From a checkpoint of a small audio frame classifier: 78125 training examples.
Rows from block 4 of a small audio frame classifier, named by matrix and row number. Each number is 500 + 50 x the weight over its row's rms, rounded and kept within 0 to 999. All counts start at 0. Numbers have three digits each.
After each channel's rows are labels from the 100 clips, of 14976, where the channel reaches its highest value: "loudest band" is the band of the loudest frequency at the time of the peak. Only what is clearly more common there than usual is listed. The data: single English nouns, adjectives and verbs, spoken by a formant synthesiser in many voices.
# conv: width-5 conv (model.blocks.4.conv.weight, 192x192x5, each kernel summed), inputs 64-127

conv.5:493524596579471405511424496512510498523581478542538512452531487466452471540510480478560471435455568553436504515504553499485536519415408529549517493492598567659521500474560452595513551458387413
loudest band: 250 to 500 Hz

conv.114:505474503481438469471497487591421447548391563578472523518491564537454476473503431536426427475537523438471511547529552474576529498606438493481570516508472545434517520480473422471501445468510411
loudest band: 4000 to 8000 Hz

conv.16:488466514594548490452426479552507462486498469520540530473531503481550570517517475456533539505540514495453557480527427565428490545462502481475437495496511433557510374466495490621536533466483539
loudest band: 250 to 500 Hz

conv.89:466504494492533577501532433502498481562568534597455499504483516433603518504549471535568427545486567449558568515483555533482576473532562481503462469483465515398464570492457494484544488420537481
loudest band: 2000 to 4000 Hz

conv.33:539468509562485547503486534508523491518513492493564524481483445570537517472543500436390555474512542483355483497455540576590570551539413479543478531503443528439495446548455552523359420431488515
loudest band: 2000 to 4000 Hz

conv.95:468469555502470491558501607498406512481483544482462504493551559474499591487466409519499433477540494465568539513587526492440448466583526484489534498541502559495458565567430493486496470537400454
loudest band: 250 to 500 Hz

conv.21:483566448484499519456465405494479496497493523522610559462397499429522474448450472443550523436522526473469508486553439412504564596442498524468589526506563483527468506522442522537508473527529478
loudest band: 250 to 500 Hz

conv.30:513515549417435551472518575385513478484575512504496502506513439500549563420485495431509470471494513538492529504512420439514561539432398510528522460470513448494458517484603526556440500475447525
loudest band: 4000 to 8000 Hz

conv.121:632526428506435529411444463426495487507498550438499468486544534457504477527398450509443487480592524440501469540513593434405460436439459419617529504528440505508539490527414533491434597542454475
loudest band: 4000 to 8000 Hz

conv.133:482343471445511579486497496450571436527508492464535510463542480438488473506491478548489476541523499557535491533516459558553482461487461443472500529482587519586505402464418542478524489524598504
loudest band: 2000 to 4000 Hz

conv.160:449428512508450473484517566513586418518512496535563504482543472550430565462547476511642487534409527457548467455500523464462530454451560517530430505513594541530498443484529482449495519432478555
loudest band: 250 to 500 Hz; 500 to 1000 Hz

conv.104:532528559515554424563520526461380459498557483517420474493463467492517494515581480546531607397558486556463478479496522570416501425530454473516502514488572499503523513558491539459450432601530513
loudest band: 2000 to 4000 Hz

conv.48:478449627458447506466525468568583475417509500532499563546509573514504471531534477484409534548524623478546447414539526528513436471532486486488485486424498518482505506451569532469479509439481456
loudest band: 4000 to 8000 Hz

conv.168:411429473428470448483519515522415501511517483480475439492559575467532559526425475510510405486543533480534443512477524536510588442461525484510533499429485467484595538634585504552453572495507449
loudest band: 500 to 1000 Hz

conv.178:449472579470455435534601544453491473442532519438475484490449519461499515610486562432467559599501430515490428499499555520585500445510483447462469539552578420442558517508519529566526428554537455
loudest band: 500 to 1000 Hz

conv.34:466429438503597450571517419540448498553619530529498476511445383496514438508519522491470541527469447528410525477430495510540456467504437569584527497500633483501585562540519485492429505394485576
loudest band: 500 to 1000 Hz; 250 to 500 Hz

conv.165:511449481579521517557563505488443502561450423459527458449447537546577483447513532500506452504513547442456482581508452581532582495580427591532476476496560448556502586497482480392592525570535487
loudest band: 500 to 1000 Hz

conv.56:492469452489518501483443452703538566451454427557426529463422454545543486438498484437555531451546521531524505522481478492438500492513494509354455444456466413514478476478525489506621397513487490
loudest band: 500 to 1000 Hz

conv.11:512477531406400428490351445408590529435409477473492450512619493493512475537520611554540497555481503465558434506528482488406549466510457515497554525523446493492465536441536484523493493500411479
loudest band: 500 to 1000 Hz

conv.90:572544609478510479491396412421587486438443529516476536498467571497363404436474473542528525471519555448496424464572454450480415533507507516539525565425406515523489440463441421496513478534578448
loudest band: 4000 to 8000 Hz

conv.101:466457533480496518542533474533510520525457440540528572504511499428484419517549445421483596562444544534471558430551509445495525477541452499522523612398551437438487584480490490491423554385522532
loudest band: 2000 to 4000 Hz

conv.125:500505551565559437570541543515558520528528483495465566495553465514518392480497531595590494472437457429582488467458467446454588469556496578536508541507511424395479493419507511469459573436450530
loudest band: 500 to 1000 Hz

conv.99:498454511520469556567504436412552463496461439531480488520554516450543472472521457543450451464499449510421411498510497515537529453528488542409523503519559519408520532507495491444630473495453456
loudest band: 500 to 1000 Hz

conv.69:527493488555489527495432488495502504511583546477455491405500531529477526469505444559620498476542520488530539620381554533534581387505520490402564529514396519397403597487473458567536458539538509
loudest band: 500 to 1000 Hz

conv.150:525446503478479482526546525473494417474462492489524514495488462422357464598419515518586531552428409513450526519449432565546524465551521419498432477476535496555517513479510467521378483417474509
loudest band: 2000 to 4000 Hz

conv.132:504552499535497512499465511575511490447498573598428637505406459520532481433577477506449457468453470474463471498495509472552525457447442453584411488483468518371555423535484419485539476570616412
loudest band: 4000 to 8000 Hz; 250 to 500 Hz

conv.50:488497577451490480497446442568491471585561540576515461576545451554471532522498446521443471445460438515477474483456484444440507484526558499488457493503491397546531420472561429552515510590505409
loudest band: 250 to 500 Hz

conv.55:542515429514505506475500501436531377540526672582530445403456531491460543536549490462496517562471522508530516479523454533577507447501546421501547443552442453516571398458534409498494540539450451
loudest band: 500 to 1000 Hz

conv.14:479489413468446454445553464437483527523533489457508418450479432455521506553516484423525445559545471451469563558390487518505439430521548550579453454519539496553528452468525542418467496628598455
loudest band: 500 to 1000 Hz

conv.86:490417488611655531518407394525570545554518496460484507436551536547516489471559523514529448511458546481538593517524527559436528508452506537528542515543530481563501524531528431474568452459438598
loudest band: 250 to 500 Hz

conv.54:597528441473478463430480548452568577430486596453572522506478450498461597571532554454488548467551530461555483433446488602434528440490523532535453447540485447490524492554472527450534463486562511
loudest band: 4000 to 8000 Hz

conv.187:525491517460491528492484506464380506481417421497484569425447528439473519519523525437457485502542488517528487411511458486471475454396702488469450502478551517588475451388467542582519530528568418
loudest band: 500 to 1000 Hz

conv.185:532413529528505484469379465451516528444548521498563422533512484481462536506448433584520532524422442486514438426523492507456560489509560610397572496521518499581477440457489471443529489506439497
loudest band: 250 to 500 Hz

conv.59:530569532550591597451497489520473462454535450429466462492504531475560518549649540523583532523520504557439434492498476496457471516527420524561484516539460476488540536469549465619453499555555512
loudest band: 500 to 1000 Hz

conv.75:544531609497537450524483541494500421512480480506623506474671448516569474393584470570561509420474420567458495470609571447397494502528501614514532484519485508532455453499529528536554583446473517
loudest band: 2000 to 4000 Hz

conv.45:444522520466479447507523558556520508517547466491524509566483396493527527516502444538517528633515489393646385564484476485407538425475439511611466543483541569508488561450529518498479446550485419
loudest band: 500 to 1000 Hz

conv.25:488558610461528510543458478531428518513525463514499459525550463468461538546490581526504474543521501559489466433583504530458523445524573498397537487509507516514484476510487544494514523553553599
loudest band: 500 to 1000 Hz

conv.98:541527449433416435551489480463448519428519555496475565549519514428494537459453537554474537502434525543489513486486463566404505519523466559462440552453420425515556489575589407527626671528462516
loudest band: 4000 to 8000 Hz

conv.176:464574391585471521510493579495459488465529495423591461585536554477544486540567552523490563482521447465448451491502499504431476535509561445427414497486447446581469494506470390526510536526485543
loudest band: 2000 to 4000 Hz

conv.78:530470522525588418477601516498420541511478528565455502441518554583507576510588483422540482528445458535600530469437492472522497476509517498589458503486472499491556479556507526522466416411568437
loudest band: 2000 to 4000 Hz

conv.154:647453506556462548419517434456466461428507533442513559456513535414523414546447586535507450545520509571495448619442482459441384458497474509603523453490518406510459513547471553604491467440557502
loudest band: 4000 to 8000 Hz

conv.2:515437590397519525454505512472538487488427551465545560503545520458517482478581501498431432476520425471549475508498433506505576447415397492550489500471509501446488506511437542488613539485525532
loudest band: 500 to 1000 Hz

conv.158:497534509491467463573621593508465461548507505433509537447487525488516501541518467515378516462473497504497530527535491435512538465517516491547439512458472548537498494609488535513480496426547462
loudest band: 250 to 500 Hz

conv.76:446470463476463550503531518546518498554472485487495570552562650531554560547455588524470470492551512578540510549536476539496453531522560453434500519505526485417391486535540483613457494466530479
loudest band: 1000 to 2000 Hz

conv.93:480494441632458478502566447446485448540425493476532477477513460508593459465449475512640513595478536567530518529567553562474488503562438469530497539485524523442490442527583455517532474386442493
loudest band: 1000 to 2000 Hz; 2000 to 4000 Hz

conv.144:504505557441511564472456464470563546395629490554567481440463498441514564465385450541478548440429509491444464504550519586550466495489502511457576465484557586399540466526571530575535439603538520
loudest band: 250 to 500 Hz

conv.87:434441550548531508468666461568464515498466509462431643434563507491435527531500443463502442495441477428532455504504476476483543486477470514489420471488450492448527582471381480558572489496437486
loudest band: 1000 to 2000 Hz

conv.47:421517535460448408458564609534487511539527476536507431541467429566536460519492493580588498526490464549526588524471497487495495473499554443429477424528481503552545525564554561474403481521504484
loudest band: 2000 to 4000 Hz

conv.139:527513493563482589471557484398528496470481493536473439489481501460465497469606476389463509468497484557512542549538502436495488527555515514499495503496503616443494500481462568526574423580530447
loudest band: 2000 to 4000 Hz; 1000 to 2000 Hz

conv.79:498578505488405404461488494551564468425444491518408525524447424540519417425546597521377591510484456528526512456496499510530519492507591489428489478487510479471456529495549511369520496571447544
loudest band: 2000 to 4000 Hz

conv.137:509554513493503534518525489484492465458451528464548584435558484537532516559550512436531514446425544450487466512522465514438490505451569518515488378498516464589422408618425498490476423410516568
loudest band: 2000 to 4000 Hz

conv.175:567543483509507417498516456566501436479470511535494555544501493572461530543608532460608563526492504463417468452516408474489501504495375570429517450466405491476550589497506539500450507497588498
loudest band: 4000 to 8000 Hz